python train.py --inner_norm=false --projector_out=128 --optimizer="muon" --lr=0.013 --warmup_steps=330
Rows from block 8 of a small self-supervised image encoder, named by matrix and row number. Rows with one number belong to one neuron. Each number is 500 + 25 x the weight over its row's rms, rounded and kept within 0 to 999. All counts start at 0. Numbers have three digits each. After the name is the row's rms in percent of the matrix's.
Before each neuron's rows are labels from the 100 images, of 14848, where the neuron reaches its highest value: "lies over" is the class under the peak. Only what is clearly more common there than usual is listed. The data: seven-segment displays showing three digits.
# fc1: MLP up (model.blocks.8.mlp.fc1.weight, 1024x256), inputs 128-255
# fc2: MLP down (model.blocks.8.mlp.fc2.weight, 256x1024, transposed), outputs 128-255

lies over: surround
fc1.427 092:497435496509519489530488501475516496512511510542475508548473480511495483466514479487511541551499496522487485490521491510465487526512519468498533476439504510483467472510539529492496473495492521524515506514525540462553511513526533456470491523497497492476527463445454525476509495458505507510480502482478543515540493507484511476497495508511502514481493509512493511553480540495477483462514
fc2.427 092:479490491502501492494445495529482499489494503448491459512518511484486474453515483520514471469487511524497508516485545473530531531486441517483478490524504507505491497482494489476527489482509505494460487488499480474456520457488512490554504476500535497532516519532489460507488501540453523444493497510499456512463515510518470496522477524500516468490485485509506515505527482539510501530510

lies over: screen
fc1.323 073:527485506498552517544490473520496503529545521502507456484508480467497502473448497493511531517525508537479525490539505499537507461544456498477539456488506496469513542477523492485542515480536515485528468484487467552488527506533500477487493471497516517481479499527501460482477512503501528528525471531512467542510473497511514538488485466427456483536504481544464534522455476469486487508521
fc2.323 076:467508481491460527503452515505557531496451517483543517520521497511492507524467491484511486491489466529501462513509457479471461494450525504494521476530510497514549502498510492515440455501501497471523471476470508519508465523497484541507517521508509539518501492488478513436503526493496458500475538476517512511491492490534463466481485529548531519521511475480498503454542528514496528504529

lies over: screen
fc1.58 124:452533452524507483514508513512458506500542482503492517495469516508526508505503507497453536496525480446512493476532499497511465495499535490514473512464494509473495497481508493472513474487461474535477483488507499465493507508504499531507499486488521462542452524506524446482507517516505479453474497536521528507506460486485534513518565552492534519465570472487516509512537495494561581480483
fc2.58 134:549481505495474527474493484430512516517521490469509481495530524550525467518504484520537485519487564509541517518483524506546501518481549495484489544543458493549499511536497561479495466502521504473543504480514481476496468528506514542454536522471499536462500498492518496529543513502497534524522501493493524527528519491531506458476479448497471507521493503499513487506481477518478450487472

lies over: surround
fc1.372 063:476479544495537543488464438518485452516497513556503456460502491506508512514498527466496522473495513538496545519476444520485534474533490536533475472478452498486502459490506495475495496526515484486486480513512553465501500463533491553512474499520507544505544524488530479518499498522517518513483494512488497492475533442501500493521538499512539478483515480550500505496510527557486500542550
fc2.372 070:526519486551454458487508497469483535453485464465478532534519508467501465557477491598493490513506512486488509484533491508516489477476505484472525554508483506504486497469521544523506492507509528495504506456488508511490571546490493474523522484496531492535484515509517494533511507511484484519505532500502501509534450547513465502501532495488475487511507515469506507544488470460521521512451

lies over: surround
fc1.64 084:461493490511466482471515517510473509531529503503519543519487504491489454518549468512480537491511513527494508475487497527509482492478504479424513519500494513497471548474483487509454490512454517498466535550516502534536482468514494506451503505539453500540513444454541496459500518492503470495474504504511487433490483514480481494480494496494501483509451493468462496493451532504507499487518
fc2.64 084:497528476524505471501505540434525502476496502505517503490526516533490487498465508538540461541502465478479489542540469513465515534511469505513533505501482500522491457492546507513511534471546509476499507457528490494485495516472495541508489487498541508476521501532522556515500508496509481479521490476512505521487504530474519529519488537515498478521488490505533504446508505465524508512488

lies over: screen
fc1.60 094:452470482461515567481492461521457501497465466499510494517493533505502513495520519451500480523498495537523498535523458547509501472523483535461525515470477498518534491519495497539501481458517478484500470516497448523511515504480527492495466494497543506523472515514504533544491444511482506480510467521485498499493487488448465499523498460480475506515479527508470550509510476504531479497499
fc2.60 100:514538487556458465499523508447531487504519517477515505465501500496518495526466521517464484507518534468526493479450533507457525517479503478518508505496498507481498482523512537488467518508495525524484527465501520499480484561465488507506540524540497502477533490521500528484527513465532478533509514452490510499492490524532512500520477534488481502532495481516504465486494495472498489478471

lies over: screen
fc1.254 087:487471501544517484540499462512513498498544486517541502518467513465505496487493506465472473472528470522522491476506474537506512431514504534461511507512487500545507484548502504535497488506486483490486499495466527486551480472541491450472479539473502528467478497531533511457470476534507554475485494514511512474534539516478522495520483505508509497518531452477507491489530502542493516516474
fc2.254 092:525520489526500507496480520496456465491470474486497455493519471510517500542520483524550457463463505510495523535495515485526500504477547484538502470526519492476531478453518523461469481505526467499513495511507480510512521532468514485472456475546487535547504546511499498527565484479449470512524494461532498533496508478492519484435490513506477532522511531485450482507481510501488471501496

lies over: surround
fc1.476 090:486507518448505478446534506493503506488457490480501513489524526495512482462502502516495492466503523515469506509495510481499486535508451488541515526507485517464524478469503472513463529482470477522440479517488467530552482527486482513528535503494534487512546467481510510505495545488486506500541515456514496510485530497530522507480460502492479449485484489473489478497484481478504520531517
fc2.476 097:441485523509487475496504483490531509473522498467481537505477489462521439559526509470551489515510467505561522507523535539499524501513553459483508462494509474533505547529530552500498504542500537500505511509499534484492514493523464515497540519501503492487490520516521483511503471482495482499503526512488520526476483495490511484488521457502516551500494532535526509456491445492465480482506

lies over: surround
fc1.721 118:502538502529484507550515525510507492460426509509457523485549474465530514522529516490494489520523495506545508501500499484479491492504510509487502526501481495500492533460545519492506498497509518537510482570541438469510554521505520514522451500502522461472525478475496485538523485523479526466458501538514449472500515553506500527476515503524502508500509526506520471532526483532475462486537
fc2.721 121:494489482516490495475435536495476497483523483459524503485482513493498476438504490554503483518472516472482465530472512524498499481513508477512473502521488513439498506521465486504457482507530496439511513488485520532548488508502476460467502531475488530488471540547515502545494519466494498482555462495489519477474476502487528472487485516491449509526480486478471524507494523484495520489474

lies over: screen
fc1.33 116:463515499506416509501440533513489475478438503533507479501484506530489501493513482510536489527493474502491458517499477522502536496465490527497540518494553516504451499536511450486509497522472521474482521488483509517482478434522495483506510490533464484525518505497481431492505478510494494499506502459520452484527516501509506521486444513522556497475493519452513519466502485494511493492495
fc2.33 120:500491478545546466528526474443480548539543483492527517513494518496493482522513524502518489442486501525505507478479493491491439525509528480477483496512464500508535538488474473556496493489474475490478490505506481485511482513490524529504506511477555522506483501494542564492503471493494496505497485491517500504473481511479542529452502459483483501526497477526471491500465521492532521522501

lies over: surround
fc1.241 096:518527507491562527448533496483487479519549504491513490473513511498479493482491510475512495486493468495514514475501542498542515480515478554517493463509475483489524458490495504515491512508486456488500453514477493519555448462526478522522498502511501485478460470496537473472474510545509507489492494515513491517504516481491472523532478470549480531526535477463513494503520480502503493467500
fc2.241 094:484468506510505494535496509553496491493479504499476505477509523496507496521504469528489483523514552493459501501475485499528493541497452472431510490475484518521502508493501535502529488480551493432491526514525468482498537475501501470491520464491543492547483475500498552508468485478488504501480507475517508496505500539464504485491514498473481472461465525484490490527511525474545526522501

lies over: screen
fc1.618 105:531462536469488541506566502518502505507488509494509515484514469496529490500463482498508511448469477496503467483485482488514504547503531486480495487530545505473503486493518494489469504513493466515474507499513494517541510494484540462511519508465503465565488473536539488473498521523496510533471504476484511488488482499502510516477521516518486446476449506499506457516476520505497465527532
fc2.618 096:493541445511519528517488540515487496494487480516492544490481531540572511488484519522474531526498448527496491536532500516493465463510511504505473506486490502429511516556501509483487477531467517494516545486519488487456476503511507514453480499476508502504526506480404471496497533502495499517501509517513493508474556495475493482541490427475496536519506507509509529503511489481485511494502

lies over: screen
fc1.460 096:533519531563485472502524524486496487472526504512497505529489468473506532524468467505509566448480497518501498443498515537504488491473490501497507490513470501461474499499528483476498504458439500470535498495457486487489526535522533492520498492485500489504471508438515485497537480520479481486508518474535539513526482478527488507542543507496499479518535479534497490514498539473510505482483
fc2.460 107:499463478493461469482450483525497500528480508465479454498505502530538476512476520519495427511516504530498524545459490523507480516520539514500513531540524516501522530491474522483491489511551535494487497442503518509532478507461483534509521469503463486466518472508537513488504530482514519504475485502506502515501524526496541466475483509502523502489493525462500514496481432531466497487511

lies over: screen
fc1.118 101:518473501489496499506455530479495500506500540504518438519486516478499513521505530541438464531492485518508522539466460486527477523488523499533481522480492488467480466511513502510488527493498507460475517495536441574464513444549478508520519495479466480506475475477531449509531471502474501477527494505523531530567545524514521526476533469467482488531545479458520496469519510481515489468500
fc2.118 097:507485525533488494505506481544486491534542491498492521444499488527552498480499503484536495474498530468485478484524523466490499454517550513507486508568458467535497481524501509508466490493461478512511502509490557457497450513487494526476495533527490535465537501540514520460498518530497528497529495520484517502527463527489494522528472485528512493460490560530530526475514468512515471514521

lies over: surround
fc1.34 118:499501520475495477511487507532500485499443504516499525493477456487452483501501529512497528534526538515533485497516525484503503502470479523514522489484481542465499498486474527453465485532512456493473510464512509515529517480546513504536483485559543472499487496497502485479509521468491460495484523480529456498473504489494506486480509521558501506496533485500484529485494532486501488469533
fc2.34 113:523509496511489495519509504468518489515500538495512488465530505519529477447551510531535505472489541525491507503467467564462531512503490504496484520484516538520498457482508488502502484543514487507521519504537451502505515473472481464506491512469515474481541492481509509506500498550518508489471487504473517484503487536485464497488437499527546461559459474498520529520478477499536467486507

lies over: surround
fc1.318 111:528460501513501523502484488495468525477515493501467525467524477506457426513506515507486459485493467495489474494554499487492481506492465507527486468532459502536507462477532494495501492464487515510501462504472494503523533505521514500503511469500494516515519527447498495482477517496519453515447474516529440516502510479522482523541490540505513464493546483493513521526468524499518508528510
fc2.318 115:484490501486458501502547553504519477484488561461508500474500535494512502487508459488536503494503508507506494569457493501519516515441517517537499500516499475502485566483510508474471524529504485507504463500512468452512477502497433471516504493516498483497508515516489501489521501485505489493502525539512550484483488486528516500487514486534491501502477525530496468459539469496516497482500

lies over: screen
fc1.248 070:478510528515493484514467504504475488499545512488497513504516511489469462491471495515500542534509508512526501514540479501525471514539494483527509478503494489509505525538484498502509510509481487442477493496575477534533524477480516495484478551486474487500530484487525557506518533517491523517520468485461486503508476528509529471498462487489484458456513494515482474519534529442504496488494
fc2.248 065:473498466483508468482533498474523514521463491536464537492494489523567474495488499488471472481510483476463479490475494527468488479478466509542501521501515514449526510498433521527492528470496493538527497487461527496493488515504474516508482489522490543499480475487488485492515503491499471501452534492474487528499510519503509514505484546498515501520468500511518487500457455515486519500484

lies over: screen
fc1.207 093:529482487499492501495470480490484504458486481539500476496512490480525490477502478512475482503474484536446502550498470510524476503536500482540482511524525489459470480457485524523492494465479501470456541458512461514482528513485523543476487490513509509476480503526536509457499484480523495460500477510463481498507501502457493516542471458538553537498499558491527489531463526477493535496488
fc2.207 094:474499503491506487508494493527525531481511533490506485480508509516482512473519517490489488472495504448507535492496495495477518510474461510436462493475478520522471502470494516488537485515477482516474501564461505485478541503480479474534472520499500472506524480512488505579537567473501521498494492516478504471520544519495484514472525543477464505498530470497501500499505489505544464534523

lies over: screen
fc1.691 099:459483475487492478484445441516477496484506452521481528483514483480483494463517445534471534523473510502521489528498503538531456463503508493510522501498518465491481517495516452515503545498468507532480443500534542495487457484487484491466512495495556480508437468534469518513505506505472547538520500464478509510500494529544476479504499502543507470491484510471486501507545535463536523498472
fc2.691 094:528522508498511483520534506436520489527520483455505506498516529518478517531559496505480485485527484491487522497515481477530503523464500533532523482489470533485517473468508513501518510519514488509527525471508512502493527477437520513508493503509460516507480462502507513479462491480477472479509503457482507519503506519523522532498467498476499480497502533560509457476497493483497472529494

lies over: screen
fc1.366 077:533493475502428516489511496465525573504541474500523475488482496514538512482480502458431447504470473467510483448480520462503479506498485557507495483488511479539500510483523495520505518498490492463496512516521471518522519496513498488516448470501498482476456518492492492508491493488553483482499486489478410550492474506507478456520478495517503473506515531544520532514495542529519510483493
fc2.366 080:500514532476530493483489489538550487506503475511501551502490485502522515462490508506464523477541505486541456513556490493457542517493508505466489513502501510493502488495454513447518485500492468554476483522502494468436498492459513520524493488473517514523544499504513508492512480512471517498472529512492525465489551522500532541468491533496515518508491460490442502523524429483493486514492

lies over: surround
fc1.80 121:515494512539497493480481568475475506502566488495476458519499528470517463509522540525500495477532553531505526490519489475512509509496536504471545504496490492500500505493545510499481526503520469503484534520534465502479468492492482506506513490501505471521483488520503450467537521475540518463503527524452464522464467484460476524527484511526521527472493517502526515467485471551517455500527
fc2.80 110:478527457486481462543480490533510507507471486509532534470497513495495486510452485489480474525502475480486482513477482514513520495470489514486494497479502495497545490471455507486472498498460503500560501490498554529482492530528434496479505499522497551480500518493524502516500504471466474543472461485539527518484454495515527532480481479457493523470447510495521517520486476481503534470498

lies over: screen
fc1.371 095:512538505522478471549524525486454464543509492546475521495478471491549502521486530510522432526535501520516520480473458495490481466507488522560475513424539512471518495517480461529465511461503487503509539502501508526476499505495493467499513495442528480508521494457499498489544468517454508496506503510519479516509499521487439514498527469496561496506413523476530512529511491497486569503509
fc2.371 095:514470554493496497478515507490480510485495514568534482502518482502487486507501503493535521498525546452527477490494529506499497546477477555471532495477515466468510511488471543494481495452516487531465490507484505504548473544500479486513540519454483543488473546479443493471458500502538486526463462504495523479479491519487545515500511524468489463482487495529479520438488501508496516497544

lies over: surround
fc1.92 115:507481478488476484537512493502475515471503469492527497453475522498493494498529492497518492535526480492458450493507486481508518542498503482538557486518486498448480457474471540539509473529531500538501527485498468477501446487538545485517502476509516499500546524455527447480451492495522467520483507524517512501476489499496525480433504489527507518480488505462499561516492526545542525494469
fc2.92 116:458526510525484467514486549500489455515472539501548516499484476474490476490515514505473529501461536556519532516464506494523514530482495524502517514482531523543477510505531489502508465493484477486495514480474530502530531495452468525490523527505497508538495484516494534507527525482517505465525489476500491504500491495492481449511480532525480526534471461534533476504521470474477495491507

lies over: screen
fc1.497 121:459459464547461492504503516513423507523492509510439483481502466497491557487504490477489509546548529496514525509502482500484488475493463505508478509498538465508551502540535512496523510520515483495507481515498525519472494508489481532495502488525490500517503490437522513444538482483465507536522508545507461520489501510473526539494496474508516482448521517496538500537467532519475529507498
fc2.497 117:496541522463497484510478495494545523485469498521527508515513496501502470518534521467503480480503502448479508470507501490512497451509474551485547510504443482503478455485493479510531496461510514523492509474484463497484505509503574523487518524488515463456519478548509503504503514481507512510526494470517535491486531503556483457475496514493515492523480545519477523495546464534468474500524

lies over: surround
fc1.571 082:506492496496473512507507563473499499518486481500463515535479520516466546517441474508491473520522502438528461526515518524499492540539514508467512511504502501451534521475505487477448491481519462526522515489471530550511514469492500502472519494525528474455518524509506485482547533512505474448504491482522480506473490452501506535517440496522498480484491529502456472505482502525500542501518
fc2.571 088:494561490530449500539520478506515500498500476461538477470497516485524504520504468500500523502498506503475493456517442530544533484517534504502492485464477533520510510511539479497489482491534515515513512500566493517461520506507510504520493497506505525505482484500500480464504517489497554515510476520510483464486490473494516499520478515529487505495454489519555519541525489497519489515482

lies over: screen
fc1.555 097:517501516502491502518520539521467474500463475472533472538492495488537500447492473475499442518481472512495480521514496503495511546515515512492521465505479504525511470512515482522530537505493505487456513537493534560531492487516510487496503473506463486530529524467522474533463502521505509445516532515522519514535522508469508512497453528491510500464469527528554492497498515524528491541505
fc2.555 087:488509476533494489498532447546489489458502530494501499479549466501462496539530493522494555477489525489529551471502481483496503500470468496483509524527502483493451494529466513516450490488502500532460487491484489496479516478509489510512547488516509475490519456507508473519519502555486514536532472525484486499508486514482497469517508492487474488492448486469484527482518481492506478474496

lies over: surround
fc1.473 070:492515500502466511502495494529448503544487461515485519507496507520500539492522511485479476502494470532491541537499525489525512508494465518525481476490528554544540506494489508479458490495513481519484490506526457547500487473528505491521499473504516466492520487526474543500470527501516532504532515525517467455501489523502494508508523493491498535459484496495524502538496501491486471506488
fc2.473 069:507526491475529506463507519510521501442514515434476497510503518520489498492485511513519492537532528542499498504464520501475525471507494433510508514445499456499468521455503504546474478470534518526559498493497464475472483499505524490488493516481485498494471542560506483489485506496469488487500522472509523533465499510501445487536492482468511493537539456529529536507503504452515546491479

lies over: screen
fc1.619 076:538534469503498476463545472517487524554504522480504515479513478493508477490490461486497492523482507543514488511504540495523475495500506490530492482449496533470526513480446440516550509498476504525474486460511513494512546507503477527477480518507529494452527523441494509494517481509539518457464502505499529436468470445499501489532490505484515533510522528501538531541479523492488490481540
fc2.619 083:506502498539522535469482486488530494442518505531471495530495487487492516495452517469491491504513504505498519522494462488504494506527484496485544497484497465533496513539500549501487431544509509444488526535502531529496497527463528508532484496536483497518489484517481518481480538501451468479521515497494488522474525532502474522471518543522513528475531494515444483477538453522498503500468

lies over: surround
fc1.381 110:532523520485484516465534459471539487491495513518500486494477481478532435521479518495498493482482473485453510507529468527488511495511467516453561465504477496467487493480495477488480511493553490503445510509512508605528542503496464515511494489472475489506526508503480508459482448468520533471500487506521544503517495474475525504491486480526511480537513510483527517531457524499497491482530
fc2.381 105:503489459489529508476503518503478509480539484469495479512499529443472472542509485436523493537517516481475492471450450503515469543511475522545548460489501546497523500479518499518507518515516487504557508497478476489487481492503505527525503562539513482494496516501526478515501507535483491510503547496528536516498497516519447487484544513516470543491475433476487488495525501503522510531489

lies over: screen
fc1.736 079:505493505457486519538536524528494498475487513480544481475489491513484534476517515447504517493489470520531558523505465509470513500512461511527472524488467502459495500513496471525455510494455505476501490458512537492491519528515532512502513501559487512486518509518499532505510506498506487489491478461550531528507532470502536514495466501545449486494511454519577485534523499480492525486518
fc2.736 079:475520505518491503483505489520526506517506529466490474493475519465505478524506473545517518478509472540514517538489487502520479533492586480477490525504513511508502495459514514452495500464524506513491486440519525483518486498540487516500516499476474470539468527449509520487527498486535494493491496476470532466488541471490459465494505478488536524543511515501501502466509572505505513536496

lies over: screen
fc1.398 109:527495491516494519485483505518469504524518496495517467503485460460494510508489522477468460502504515481525519482526519523504514481496519517498506451481515461496507503531505519556476503506496418500513534538484519454487537494510489480451540491504501544494486492483483534541503514482501466503458504520511513509445516530514511478511504514510515504490497483508493480502519519475469487535554
fc2.398 109:524480474508481488513494504526503458494460483513443509527530502477515467511521485534533540492498472498489509533526476482455511495479540483490500507497480503465454519504529483461480511451528512460553487507471431513474476511496519507535433540472499473484519496478528468474521460542527539505492512504477463493543507493491544514505536520533518500510512516510479503513501462540522532460504

lies over: screen
fc1.669 090:528521478492448483488456478497529503472523492531542497514520533485510513466512500507517517455493524534508504528465480473504526520507467535464538523507499502474537500486532465498505508539494478504447527449500538489488520501483495470492487489525511525503501522546488555489503516504498509492493491465506505516469467491515493493475504494511491495509541541492482523516504496475513483510501
fc2.669 087:460527526534537478460487495484506499498536470458496500502493479533509513535472504498512521537514503467502472479510496517501453519519479507498485488501451524510481495506526483512513462478515517477533501518524527558496483522520496532507492472464531492477515474459546522495536504496508455490482528522461540474513539474485501503499469518509531507483500472537520476475489538494513456436489

lies over: surround
fc1.578 110:491516497510478546497492453504532511531495539485530506495439482517500503490514508479487518538501483489499487496495497500493506534506506510500519492467480522513501499509498468473530477514506496460477515460424494514549512517483500460474489493514512483495563463510479496509498489492503507541492503525538486496491544508453496503526497495473520460504459501512466473511522543448507469478474
fc2.578 103:474426488485512459517502501516489521482521485503481469510510544510478495476509535545541504483480521482505485521466506486496532499504508463499511522517577467494508484475496471540538520481502516517504467502514488481433486495519527522505521538495495482513513525464500491466491516497478506490496515485475508537504492502518524482519490547485526564497474510473475494491439470565509524492540

lies over: screen
fc1.639 106:512507531506517488524501522551480545518486539539539516505474515489476508526515509517500489509540535518468538522523517542462526513482493450515464505448485519467486472505507522523487491534509500478503522443498440480475497511502501483482501495517486478480504498480514509503536535491439493507461515527510542466447460527483552511483542461528502474499495474547506490492481490507506531532536
fc2.639 105:517494510518471486478485461482519508526502484497514486496497493539480514500460530509546531462454509497540520491477490419532429491500524499522545487529474492471474504478481483520543530460535556487518499495521491515510508506505482498445475500490516521489521502519515482492509492503514510499516491487465440491491510516530495446565521499476510537453518473506476521502513498478514481509490

lies over: screen
fc1.247 109:497470515480582483520470491468511478489511486497476482491471506487495451490470491493497568482470506441497542533466518483488539479535499509456465537515469527498504534519487500486497474500521460464496519480472501493487469468444476515512502495499430527472499533469504500498513480496507474490488505518482507501511490509497506532556469522490507531501504509491528499511514513493528490498532
fc2.247 114:516508537484431515498532532560489554517498519472499480500544482499462505487523514497538496486524490519549484496518497464507536499512461493546515472532528450483481491480469516511460541528484499556484497513499503500513520543526490494495493506517512480535475484476511467508509539502476530502482518472524469501488475525532538497483511478525505471525494466505509526510446521500448492540506